{
  "encoder_conv_stem": false,
  "encoder_kernel_size": 7,
  "loss": "mse",
  "decoder_activation": "leaky_relu",
  "decoder_widths": [48, 48, 96, 192],
  "levels": 7
}
Rows from block 7 of the encoder of a small spectrogram FSQ autoencoder, named by matrix and row number. Rows with one number belong to one neuron. Each number is 128 + 32 x the weight over its row's rms, rounded and kept within 0 to 255. All counts start at 0. Numbers have three digits each. After the name is the row's rms in percent of the matrix's.
After each neuron's rows are labels from the 100 clips, of 14976, where the neuron reaches its highest value: "responds to" is what is common among them; "band" is the frequency band that holds the peak. Only what is clearly more common there than usual is listed. The data: simulated modem signals in the audio band.
# fc1: MLP up (encoder.blocks.7.mlp.fc1.weight, 768x192), inputs 0-95
# fc2: MLP down (encoder.blocks.7.mlp.fc2.weight, 192x768, transposed), outputs 0-95

fc1.513 126:121119113100100102147160110082143151151086144135136076111169137161079093125116140109123120194102159150127131140012086155169111094207118111140104138122134129146196132143139135161139106150125153143161084124159095113157101138128136100142092097099108105160140155148160075130184092179153138111
fc2.513 119:131144128130147101151100131072113152175148104122139131107091145080136097136110159112110143104180134142089129096130139112105118128125117113124151110146133195118108106147114142191112155130140148093059155082172128069153111147169147047071149138125140107177162127144081148143159067078160096153
responds to: strong noise; carrier: 3.5 to 4.5 kHz
band: 4000 to 8000 Hz

fc1.365 069:113089151095130112116160109098155147132091118164183099136124108143147103115113134103153065090162110148079092096104123149124106109129109154109113105103133200095086182140109182086101141191149157128160108116184159116173109197157133104088181149111097084208173150165103138123152075098151114123
fc2.365 069:130138105151167172137098174103106110143172156164122175087137145140142123129111103128169145140162163098126139108188155170090122119161144132113123106129096042153100092120149163140120136052150158130143200099130162188134059136134152147140180088082170134105121151132135174117120116105106157090
responds to: fading
band: 4000 to 8000 Hz

fc1.51 072:106130128131173039132158143171114095144124112168110114143135112102150159086124146120135137111137064166127147209105107125126117115155120141117163074199124168104111087190061133148122136193063081127086160138093213076125138169100159129102071114068147073182163163141128152177055136154147115117
fc2.51 077:108164178159149094097180125129149115112165114135096104148139136172121178156125088129127124139147135201160078193113101154113085107186143122142147101150084062110074093114124149143137136098168130124204124141177120106142116092118164106124117119093116051121155124141166117120136111107112148119
responds to: 800 baud
band: 4000 to 8000 Hz

fc1.67 077:100102115096153117131128115121141110132132137144138080170048102131171104121106170121105136057208120142057140179165118136096070107150106154118162085147158162151133138125128124144088137147080110173092138188177137088169151117155171074107119155121137079143168133169141150177095105089179130126
fc2.67 078:127108164131118124102143159167162096126118153084133139146110111154117106134108092155094125146110134146132124131154128108100138129134120110166157149079132100148116116166105063193131084107128106120254110142147129130129133160119108178188061124104150081098170130125123090127132151148085179050
responds to: carrier: 4.5 to 5.5 kHz; 800 baud
band: 4000 to 8000 Hz

fc1.530 191:151100092103101109120142151107161086172034127156090096116126132167095068119147088113124093140188148151132124144091066154151112057206155125135151091139114128145165178160122112172136106178114160122193121154173157124136062178094181103153114130158163112157177107143167082110184124168137146115
fc2.530 208:135080092074148081111108151080140168160155104156095142101098170098143120073140183072158144090151115090099081108168161118093122099109075115104157067166112173100095104099103147186099152142128157116103176108200174084103114171125154091110158125109145101148164166162085149113114098112169107150
responds to: carrier: 3.5 to 4.5 kHz; strong noise
band: 4000 to 8000 Hz

fc1.448 089:120141154201070172098140116142133136106110088122182191099143119124110117129096155124132162127115088131130096156138099107117115150131152098143085120120092062149121115164191110137166120084175133109108081122093075135119132094148092136161112143073085157084107107138131101170151159112123168146
fc2.448 061:089115133151068146163078152148162154135143066106160152101148129091129137106083087158141150102188098105147128094115139100106148120114075151147177141118107217101077135124146127146118153131149159070087109085112149152125130105131130148102156132098138156117079146135181142143124087125138140136
responds to: 50 baud
band: 2000 to 4000 Hz

fc1.414 065:099168098100082158167105149100125119130139104115165134071122095137098119090131161117144175091090126128079135166110081187107086108137073159168116131140180147130146144122120119202125126135080133123090163140096150140106171143102046106177180158123136134175139110073192134103174122160128104174
fc2.414 071:113113148137125111176135163135134089098070079132147162169061125111201148159038151145137134168131124083122135115105082134143080116136122124173137144112121136156149150138147165116187137171130118135111122092112145155136187102123151123092086144070112130150080131106164050116154154150103190129
responds to: FM speech
band: 4000 to 8000 Hz

fc1.651 063:161138057089078128090163159109124129163110083145111134112060132143113099045127117133109124079133078116111127146138108079146143100108187142084086132141182107134104161194095136171156084128138119142129166086157056125150099128157100108147180136095100156128161206138171168122093129059118085127
fc2.651 057:097150114137123109102164138140110161071142180147153121094116111150148141111153123147078128145076117071147114150122094192123146140115154130095123137122090140168186121103184172124136132163079180099142082168115108175089151132134163139101093157114105126080118126145186104127131108145091136125
responds to: 50 baud; 16-QAM
band: 500 to 1000 Hz

fc1.15 059:122105106153097132144096112154186113171141091145105179094162148124124152176115196130103152031103109096161096099113110116128111054133168141141132109139162060133163164139084131141116122073130157117101141106144095118107164103157078171147100095168117123176115147155124082162120096115115144128
fc2.15 052:163143091076106167126105189138071145121154061135068102154092093097140148156147142074139166157183140170165176144145167087044171143149087085111134122106130122163124119149157068167148135071129103131061159101118145125170039170113156074134156111141130090126104145124161143114176174183081116114
responds to: strong noise
band: 0 to 250 Hz

fc1.272 131:152111131063114113116139152110140133126038106132113106141165128182072096082149094101134104176138159155098135132086082139118142068209153158126137150114126145139143169133102097163114109166110170149114118177180147154143102172158166105169092137157175112150174131152145039126170144148161149092
fc2.272 080:122131124139138125138127117094087224154126095111130136150107095104140110107116149092135160106148144086130101122137113127095097122074112155119133112151137230128108089142106137164123163162102149158133145098162123085146122146156147109131113147120138096155142118188037129145137054091106135158
responds to: carrier: 3.5 to 4.5 kHz; strong noise
band: 4000 to 8000 Hz

fc1.602 080:143097153131090177188165167147149170132133156132120174184172115157183057216149109154118106174060108135126162085163122061128145141128178122181130116127172099135142117129134124152149108120148075175108057091143088123108148154164110163109099132072094116102086141120154104156159179161126149101
fc2.602 084:137090122118145106132114151117116101133111122094101167152094112109152097122109191125094095133135135160101124173110156132071137125136150130109165083142156109076055121087061129218084113136129144133109153117149129103168144192083143081137148113104112080168148173095091172123133115105139137140
responds to: strong noise; carrier: 3.5 to 4.5 kHz
band: 4000 to 8000 Hz

fc1.748 067:147084150162154161148108128132088084082117148178130093155110105198138161171133050082108137134002096058084094098104144087166120102087089167131090121156148122152082115184132139064124109085119089086163080089181124149187131102075123151123120147133156110098110096072116087185143152131113118116
fc2.748 061:197133145127110096151144163141142072179125144086070181152134090095120147116118180143132133140139131135138129106116101040182192130153139097124148109095122113092114078090110166101091176101152202087097113157101102137127167202116127130086147162170172094167120189095098160083092114129143167173
responds to: 50 baud; frequency hopping
band: 2000 to 4000 Hz

fc1.226 083:112153155119107148157185161114099084079112181157163127104154076123119132127121093146138059135119161157119174102071111148147138152107134098146101173112116104134155145176176086158145079126132100146095140091157092147126152103092099155155109147149116094071102110121183055140130186091086100110
fc2.226 119:160121122084120104115123093097145165167157137116103132126093157092148092123122191086126099119155152119084112174127163131108112094144082108138163086165137173093110097116101086189108171164110115135082159147169146075176124135128106038123142121091132071209130178165110199102123126111159138129
responds to: carrier: 4.5 to 5.5 kHz
band: 4000 to 8000 Hz

fc1.257 078:100128098074111156155135198124148102202143138137131081145178150125102133084145115114118085136120146197119108148061159177133144147152092133080147088113073142143127170115121075137122092127084125150125115092137138141160108130150133144207105081146135121159134137179146131131143055090123145082
fc2.257 087:091068153137140160124197097142144125064153092159156133174095137117153095149119154174125089103035125094108143125132139157175156122133069151183110086118150165134166163151169148113117121157149089171122128131093125170078170139154164168118055127106069141144101160128180097133144187115126146181
responds to: strong noise
band: 4000 to 8000 Hz

fc1.295 068:141159126073115080142134155120186111180155128197148155133124137109119141157154225109197114138154167168090155101070117116161130089152152099072100118095100118115144197134121115158101024145135132092152119131168091127101067164129146189100166147172150138173116133140107166096126118151109147142
fc2.295 054:147165128066094182130149150085078107126128168125130131149118111140149031153101106119109074154152098120073128160189141193162164074164119116177138094144120099186113070116138146108166061155093110111143150187134107126145126098034129126135123117077133150059069127118112113122114157154083122163
responds to: strong noise; carrier: 3.5 to 4.5 kHz
band: 4000 to 8000 Hz

fc1.433 061:149105154104153145094146182139135102138154108115174045124149113136091099134094158184117105138143123185142046139140125092123118148181137079115178161148120141073150141112150120115121138109124173138138158090137145087116136083083145132217116194124141106035129156105094102161104114129116141092
fc2.433 054:143120107156112165108135098121092087110131118155123164143112143104131122169112128170113125136096123113068165128068106140166197082112163143129158165160181110109233132111108147104098142102113165129042060103145166167029183133093129214125126130103052086103086130140138074173157156103121149166
responds to: carrier: 4.5 to 5.5 kHz; strong noise
band: 4000 to 8000 Hz

fc1.60 066:139141139133154181168096120150149110135148114095135119111101120087197140128078069101129135129172127122099091109143124152237185156096160117075169133047137066166171099133137128159122113103116085167117133209098127165127115114126089179137149193132079157157170100091119118178109145165170168107
fc2.60 067:170145123154126066167117196134129099173100108160124138134074146061152090153155121152112092161141131127069115160164157112077105104121154109111159099119091149058095096120079103172135150097113170099045105079149163109160093132123157108069164141114120073144161127137106132125098103079128146177
responds to: 800 baud; frequency hopping
band: 2000 to 4000 Hz

fc1.611 070:092104140101144092121128127074137149144099104101132069095063156137100114154124143096125119170169118170122115119200122154118106070177153129112201053131231152116115110142151139153125084149095122140097121177161128096134099160109117138137130077155053123103156133143147147076144109125128157125
fc2.611 052:168111151126156137147122157144175125087112157102152083133102148170094157155139072194120087091143129123157114131133103124132129141130109146082194103163143134123091122135166156078127155110178112127108164137135192144129214075095108164135127102069122124051107181171216157147099128077094135145
responds to: carrier: 3.5 to 4.5 kHz; strong noise
band: 4000 to 8000 Hz

fc1.184 076:064164093094128102123159136076170157159178093088103109101146138135129159103108181096171079146162150145131145149145149133165125103126093130145114152121118169138102137082149142121160133187110101084149135163143137139092164181160092126148170054155115135144128126118145130156193108119160167139
fc2.184 067:102094121105125153075174110107129099120166161141122128114103108131136199101153107116114117121097162070197079129185134138138108116142162123086176074114135106079079117160128105088086159067129116099167174132043146138142107129106187162148166080139160123096116152109128158121141180061130109134
responds to: fading; carrier: 3.5 to 4.5 kHz
band: 4000 to 8000 Hz

fc1.675 062:129160125111147106118159173114079184050108124117136155221127095164087192106123147128190085143115147176174110116175155139090141159185109129184131136157119130089124139138178136195106101084107081117119129112077107165113079103108146148116114069127149089123126098144097132118117117131102143178
fc2.675 061:164142167101163193126143082131082175083126114100140152188139130128151101138180118125115127109069146087061162139075079137139163143119061092115128143140124128133157087147156117084143080164117124133095043115144134127106157092160158137093162160202087168117140108131182116164129206155097151144
responds to: carrier: 1.5 to 2.5 kHz; frequency hopping; OFDM
band: 250 to 500 Hz

fc1.466 067:140109078109139129090050126069154151133135107185115167150133147094141134125104158121134126125179140165133113207157139064115188098147116133137154148132147181071171061181132174072132138127076133116161155154128133121047159120196127100180168175153123102168143130120171069180123113125162157143
fc2.466 062:116107161109130111115203143140101122170137083138108116129097157109137153164139166160121098124150129160135078162230060151159162122158145119123143128113102094101061144108113129156129169082133098120199163124153132072154117131077079106137123098107166085079163073095144154142125144106130154105
responds to: burst
band: 4000 to 8000 Hz

fc1.318 067:122161084089162125176135139151214141098128092076149153121144138134086109099106151166172087158160115123163119147142077145118082071167086101162149129091189171126140128126120144202151133088141148113198086079127131111111138135113115147166109155098063097152168098159086107129129102070073124159
fc2.318 063:159122159098135141139129146160124139172192152134139135072123116154110093111149087100118113137128113153160193178123102107108102093180140117096105117161099074112073091130127130111095178097171080156220192130159130075115149113067113133166137119171172104086131122094090165129138107116127135079
responds to: carrier: 1.5 to 2.5 kHz; 800 baud
band: 4000 to 8000 Hz

fc1.574 066:159169141138112184082101110193113163097152186100172154143105102105171125073106110144112148134099087197111062125144092121119137059144167056133174133091171173164150070125048138167079142168144155150178097141154151123124052111096063123116112113136093150076149144102110114132147083098128144117
fc2.574 050:156136139086101174131101111116112120128123083151116152153120098051135155095130131134095129142153121085072129106114092129160096130112170149113087132142120120132109127146041132157117161126093165143167120106181172144107162123114161147140172086102152164062115142121066110130100089077157095222
responds to: 50 baud
band: 2000 to 4000 Hz

fc1.242 069:079095142121083170154122146114126167114130152127092098124107189161144127078097157138136105155180173101072131189091120185116118134197114172079136097136115118111154156147089071111122141119142134043144162173156168108146116158117164061133161125155151085110085128122166129092168142154120154070
fc2.242 097:093149125133097131166179066167139146054074152139122103150148126173122100114098162109082112144067127111158121133098121136142118123136139167156106134117156096153165158103147120152108127139139066178141097162162114123144132100121072144118096095107135081079120123165173087148114183145119153130
responds to: carrier: 4.5 to 5.5 kHz; 800 baud
band: 4000 to 8000 Hz

fc1.755 084:124127118109100136134205137173145114071062116107133211089156124117136140111092113121063116152098136153144158109123135138186100181079109109149075156121176076169143137076143129148163182114123084110125080159141086125154148132190110150101109144078121170093090135117128145145147210130104127143
fc2.755 092:145151117115150134134084164091114115195127096137081140111134132044130124108098156117130158079185124112081151133155117093103124091144121103088160095191148139128082086085079118177113151128143160101118151095118131124171126141091196082107168118143148120172142141105100170138130108095153119113
responds to: frequency hopping
band: 2000 to 4000 Hz

fc1.520 063:160100082172111145161125138145111152113134131126086073099086100105093040132091150082093104158052148130189148144106115115147177165150133082136138206131156146113108171101169096071121126121153110126181170115120132103151092168138134119103105110142179115058152126088104091107048131118168150128
fc2.520 055:080088127120164132150052130114162106195146138133153127133155151140159104167102135180177158094157126157150088139140115133086130123147143076096146152182112157098164126123137127078118139122113057110047118083090114098124054135112104135151153123165139150105134146117100112088196174122108081113
responds to: FM speech
band: 2000 to 4000 Hz

fc1.451 069:136104157139114098133080071111173131199121126099162111139076152119102111165108139132122072108156151150122102159154101123121062074108159101175108032118105156087121176098111131131110155205098138184151143155137152131124084138141100133125117188083108077155110174124124149131120147132177116115
fc2.451 073:136160153128110110091175152170150144112085100100123121188149127150145143130093170165126076193097129162131117174142108150129141144186158135158136121088123109104100132089144087194137155155143072096162069123147133103162110162143131160122084123125142067099178068125117078101133141163092172132
responds to: 800 baud; frequency hopping
band: 4000 to 8000 Hz

fc1.82 102:129154207180107165141150121165062137115100131115156188117137110103104169177083137114079150166148083135153175082126127081146153127125162143172088178117093109176115095106170119178156128097140088140156087096131106133163127122168083124114068159120115121065091122129097116162132141121103114163
fc2.82 153:161125095109171136139095158118127100194166120118079136135124171099135156112116128092125128111183124113090120148157151101099121096119136126122156134139110155087090102117092154138114166128134199097125158103108120094131109177107170086130195150112157128168155147114094191113103116097166113154
responds to: frequency hopping
band: 2000 to 4000 Hz

fc1.83 070:139095143111107130109136120094155124108162096128125184092142123169134113129122131141176077150094152165135142109099149160092111179086056098130132153094068103130158128154111135178153090082180113126149053043112056097101163138109041122149076140116146148147100136113107105120150203155065118153
fc2.83 082:157108108115163125120127192127123127195131072175115105104096165072173147123128143151133164112188110125081072162186118097122150097116151098130156102137121145114112087164084155166098161120113199090070140098099152110155105141111146098134141167087122120172123143103122143116088146073145102130
responds to: frequency hopping
band: 1000 to 2000 Hz

fc1.666 094:131138123161079142161186134164154105101121141067186189103108093131101090172107087111123126185094124120162133142126097141145088160083104104197123152122072060153131170149130120147141118132141136118095071082104057152126169104144115170159074147133080109098141101133100120130131143135089113140
fc2.666 102:129139108130163118139140146107133116188126121139119129114134154110138141144118162075137098105167138122083091181121154108098103100118131101103165107156133161058078119103059117149094163136146156105086152100160128073119081169125122075124155133106162103159157148086096154147101087082152154142
responds to: frequency hopping
band: 2000 to 4000 Hz

fc1.487 069:080135144165139140119147162094105153151128079138161094116156149120116137175119104027114101087152147129089144147163122090156056131128079129099105132075108165108119105143137090139089173183102158178153144156143139138159144146094094083108182125096123086160108202123108147130216109121140090141
fc2.487 058:136099132149176201077148128110124100137128142140098134138121116190130138132154071088102117142055079115152131167136189171122096113186122106143128099124170093157094099158135124151159080092165150191200143144156120150119139142130080138113104140097144105087125161131183134116107188192109165131
responds to: carrier: 4.5 to 5.5 kHz
band: 4000 to 8000 Hz

fc1.284 071:135144169139107132179154122047106136129118121092137132141094088120087180102129144084099189100170100112155169133102196137140134129092197163128078110107102163105171134122149134137154180131167146118129060087139121187220124147157169114106126112130125121128108153162147136143198107141123068115
fc2.284 085:154142156123174165094166154148136122104167138153057186154131157072135146172100135135125090115151112123126124153157117154105139084171150077151108124136103110102118139156113127090106157087159167117180126149102111105142127129108146084185171142083115113190133127149125206123099174118162138142
responds to: burst; frequency hopping
band: 2000 to 4000 Hz

fc1.69 072:205101121134132202079110186155103131140086120122097149144108128111183158187071082156161117156089109132118121169140167081208098127162156102127106161095076063079119135165168149156169110096203105088121101095116090168124141173121140120166158140153117134092135079104122087125104137117097090117
fc2.69 063:151111119102122149110160126168140085139121172165097125101152073140149107148094115199132149156166143079187111116138130083135131120119168165139111110112155063116123089149141125133091181117177108073104176115117162107115052213113200120159132156139056142083125154085120135102042177130096129171
responds to: burst; frequency hopping
band: 2000 to 4000 Hz

fc1.117 065:159139118095187184119088137109106158188112098173160100174085130108149123146075145140172116111138111139148110145158081108071091095166124150112170175103127107125109107172068171184160145180099088159128166142079124150185167097133101100117093090151125122117097141102085087166149080118123102107
fc2.117 052:186101132180125097113133147130065143104149107124085156094141179118125122126055088130093106138067086105146155117100165088144152154172089159157132156126206083129152139107113169132067098134155114114169087086062114090113098106124189133142082161122124129102134089142114105134108183104073175150
responds to: burst
band: 2000 to 4000 Hz

fc1.7 093:133104151200122181121146113161084130103141136125143167111145105079085130164082113144100136165109109164174099124122121096133114163089126107147084152093176056162184138130189105177156111121174109126137036115090088144132102092158095177111122123133147158077110118122126086109154117099087145124
fc2.7 089:180151109124149145124142161094143110218141153123116105102119187080162129129119128125164096082146153121116091174134137110103110109119118101123154130195126132108096120109096133206096205137142161117119154068151161090138143151103132040187148153143141111116168128127102171121103165120157139134
responds to: frequency hopping
band: 2000 to 4000 Hz

fc1.733 065:125128111127129234144105121101186127148137111140086112153126154126115092163085098111077151224136071126135118172144144102119114140094126107108133185074180069114048112096141125147108080166097117175089123115152168121120139135103093125160096152121138135094149140132141182080142133100096136184
fc2.733 059:115108153141121115130176154128124142128154082107083140102113098145100182163068116138115073160125045161140126131159130115087146139154123125100141122099151142177113144147095125116112133136088051120133119192190184124138160176112091073147132117071103089117194093152140129075103145106101154124
responds to: carrier: 4.5 to 5.5 kHz; strong noise
band: 4000 to 8000 Hz

fc1.91 084:105131077128086133122105104116144170125131142161100137110111176196085117137170155102129096118101166132066127145095107183130116137179132071097120108120152143136174118135114145124109147111107081154171113141186170092176167111155134173147145105166132121160157161126149042113106105151142138121
fc2.91 062:092046078145114138144081121102163177149101060158144063132111094092149096100126140105106115107118172142084160126105135068126195115152132114130128115075106135158132079132160115088144089135089156139107156081144138162092099098180159102084128105155146157162087131155178128147138132200094091139
responds to: strong noise; carrier: 4.5 to 5.5 kHz
band: 4000 to 8000 Hz

fc1.222 066:132085144143135108151091161034209196136108148120139085121095190160103074093143126111137103111137175119085121140096117169101119080162184127119137127131089109078103125145133096175144131151100132162109096117152162104096131136131126094109133109106170080128101171152151118164199084173117126124
fc2.222 067:124174155085091157113142047159091126108148158141128100161118186173154128137122096136139178142057160127154089129146154135161084113165127158156160091123092087079129203138154068136157112123077077123155154119155101127125146072133160124160129135162105121103094191123164143104108137122120167052
responds to: carrier: 3.5 to 4.5 kHz; 800 baud
band: 4000 to 8000 Hz

fc1.729 062:112199130143144137100145086145167155055073121114165102138130101102074157119100174106148172148119119079160128147183089084133185124119119116114074150124152119117113147049099130164144115093134093094121129112174152114116124110129147094081161114141118126149118118134137114115144103115130146164
fc2.729 062:098143195116117173077120094088178131233169084152073206068093128139143071114116121079121146164155089141098172127158165125093134138136123135114163069130104127109106109129085161195118153082133158141105156087118186110195110109101129109157163158127171125163149131137139130127100088123114082144
responds to: frequency hopping; 50 baud
band: 2000 to 4000 Hz

fc1.136 061:110117080149203173180178077139116208144160149146156140153137107156135133149130065140140151095144162096079112154139111169191142117135099129161144120154165119131176132147138133160169154116171103157123172150136173159144144108120150106081118205121072157125154117159098147121139146140139085097
fc2.136 058:140142139154089131162137093087113190110076150159161121146113127115149108107096116126125084087160166077091142157127146078165091160140052157103141178139097195121114094089153098118112137095159138114076135128177115100089130080087091123143125118169168115144116143180126116093154091113118093098
responds to: FM speech
band: 2000 to 4000 Hz

fc1.72 068:107156124172174125096141159155131068097149150144148110184102149172124126138072104162154090158130107043122122148097132110158083092135136143118093144060068089122113115107150165137051118149126153137118107154090110102167135076138190096164118164071094178108116131117083114099166172073175127158
fc2.72 070:115150123119134153137075096059121143190128105150130110085134126140173090100120141127134134087182136147067104156134147110108136110077110070136108077144089185100158122127101119201081156065081189099066157099176114117128130089120138069117124118111178112147147099104084142113156078096124133093
responds to: 50 baud
band: 2000 to 4000 Hz

fc1.94 064:047121170035167111111120170152132134129128101097115156121215211128106111115082113114114120082143215123120108118091078120097108169147086137134104102083105124147090195086111102146102126107099097145109159110134094167099139108124140124093111106084098068102090154157108142108085082098111103127
fc2.94 058:117132115138068148115144140144096118112117140110122148100128133147176136182109104117109118148119079121152184132070145137096122121106130175091071132165102084123112163121102107086145178109117159184132074139091047123057163177202127142118079095109167165136126146155152067124073121125104168105
responds to: FM speech
band: 4000 to 8000 Hz

fc1.495 062:115135110162117151114138120165131091144137172105081150125128163140167126111134179101087179162133102135103153105154179144178101092089110094175162097140064128102135162112126052120136089099163074144147091197146160113123140173155134165153032128166124070090136156139209111107143142131089183138
fc2.495 050:099145134089098099085218160147194164103148132121093058078121090115164133171069179129116105146157090108140137130101131135174146136080144115096103096141097122124191120126151082121086151166123135098122126077070153137166151104115150100141160080094133147068191144088138141129130161147145152125
responds to: carrier: 4.5 to 5.5 kHz
band: 4000 to 8000 Hz

fc1.577 068:144160071084177104123123148134128174091128084160185136110142150131123090156153100170091142117184140105163188186103105140121150108148140169125103113124147140115113186105099089106113162185121180151091178150137109093095111107093088110101098141087097141193085109174140171097124125152096145143
fc2.577 056:125138118145109121143087165110123181172131139076158132116129136156099144186097157081112144084163147081185036118084080070134051142088134103123145134147088126144175147114092108098144106151061104124156111119150107095103156139127103129129148079122154143127136090079139132087156123107151156067
responds to: strong noise
band: 4000 to 8000 Hz

fc1.143 077:124136127118119170125193129112159198123090102138126122163136076165041056133097150119120087164164193155132139142105123108117107087177149168117135146133080167116155169122149187128148048105149136160155122074147093098137120122092089091131109143150121060204115137174124151150163107176181100098
fc2.143 078:093079142089153113089119112192111114099182135124157114156044141152137167134114108158133118106097096108135097133117121111134128185079082202141137081123140144113075119130128162101078120116123123117119147122082146190120163095113143171142119104130132211093097169109109122134121192103106153151
responds to: carrier: 3.5 to 4.5 kHz; strong noise
band: 4000 to 8000 Hz

fc1.735 064:096112136136141167142133126156126094173121144068163149091140195091129137163175112136134079133092124108120095173055111071137117141155200090136070074103137110116114080117125176117114123098142143119170088080106051143135117077056100125155117122084114079181157110171140103110126128154076091156
fc2.735 060:119202136117103060178172126118086185094147155146148154105098139124101093160154135081158143160088081128164165134157180150137143059137157154161114140129148110107161090126119089127086158121200042119156101111162071113173154076122126127130150062180129116143144110155073109121117124123129182133
responds to: 50 baud
band: 4000 to 8000 Hz

fc1.535 125:168100106066115153123121157127162096148118110121088094151140169154086097124103105127136111134171149110091140163106055166111132076145146125090162113112137126077193178165128122149120113144094161131148161187161127157175097163109219112166130057154120129164160129148179069131181106136163143118
fc2.535 087:068128120136103080154115056057079162076063151140153110202137088121094099089134208094147132139068113136150122103063094170135142125154071154155122133134140217177164144127154126157143113163123114122100098102171117121122146115141144137132093146155099121121099103175132080125153155171159105138
responds to: carrier: 3.5 to 4.5 kHz; strong noise
band: 4000 to 8000 Hz

fc1.89 072:131149080107099065122096112100117146111065092131152081078107204165122122105156155117100084084134157144103043144132129059129068122195152196150096132175138143174101136132093122152133118122148169180149169134187137099145126178133134133116164095119115172162149108127164173094149159118183136115
fc2.89 054:167149142106140122113079080141092179095151160076125064134158114149116141095145092199137106116113104122168101148171132094112112136163155144153133124148138111151127158137119085170100154074165155188084171187120126084107121080112124175162100094114066169077081089134116113135128078136107130102
responds to: 800 baud
band: 4000 to 8000 Hz

fc1.548 068:097124137041145128120151137121092135151069151090129129166144184087155127178141136131097145151088147099157170216190124166157127144147104099100138126113096148130143204088150157110113139114143177105155141121157140138139138148084130090113165071137132084120151093157162159130100139105096159121
fc2.548 055:166084131128110168170146171142134077059100165126126161120157111127081154143131076153143175166102155076154102139108126148114120134108202170154165107100109069133104118177121139138141180108100099159133185102152134121186129149116135105107124163110061101090149094155097144089187146170133118167
responds to: burst
band: 4000 to 8000 Hz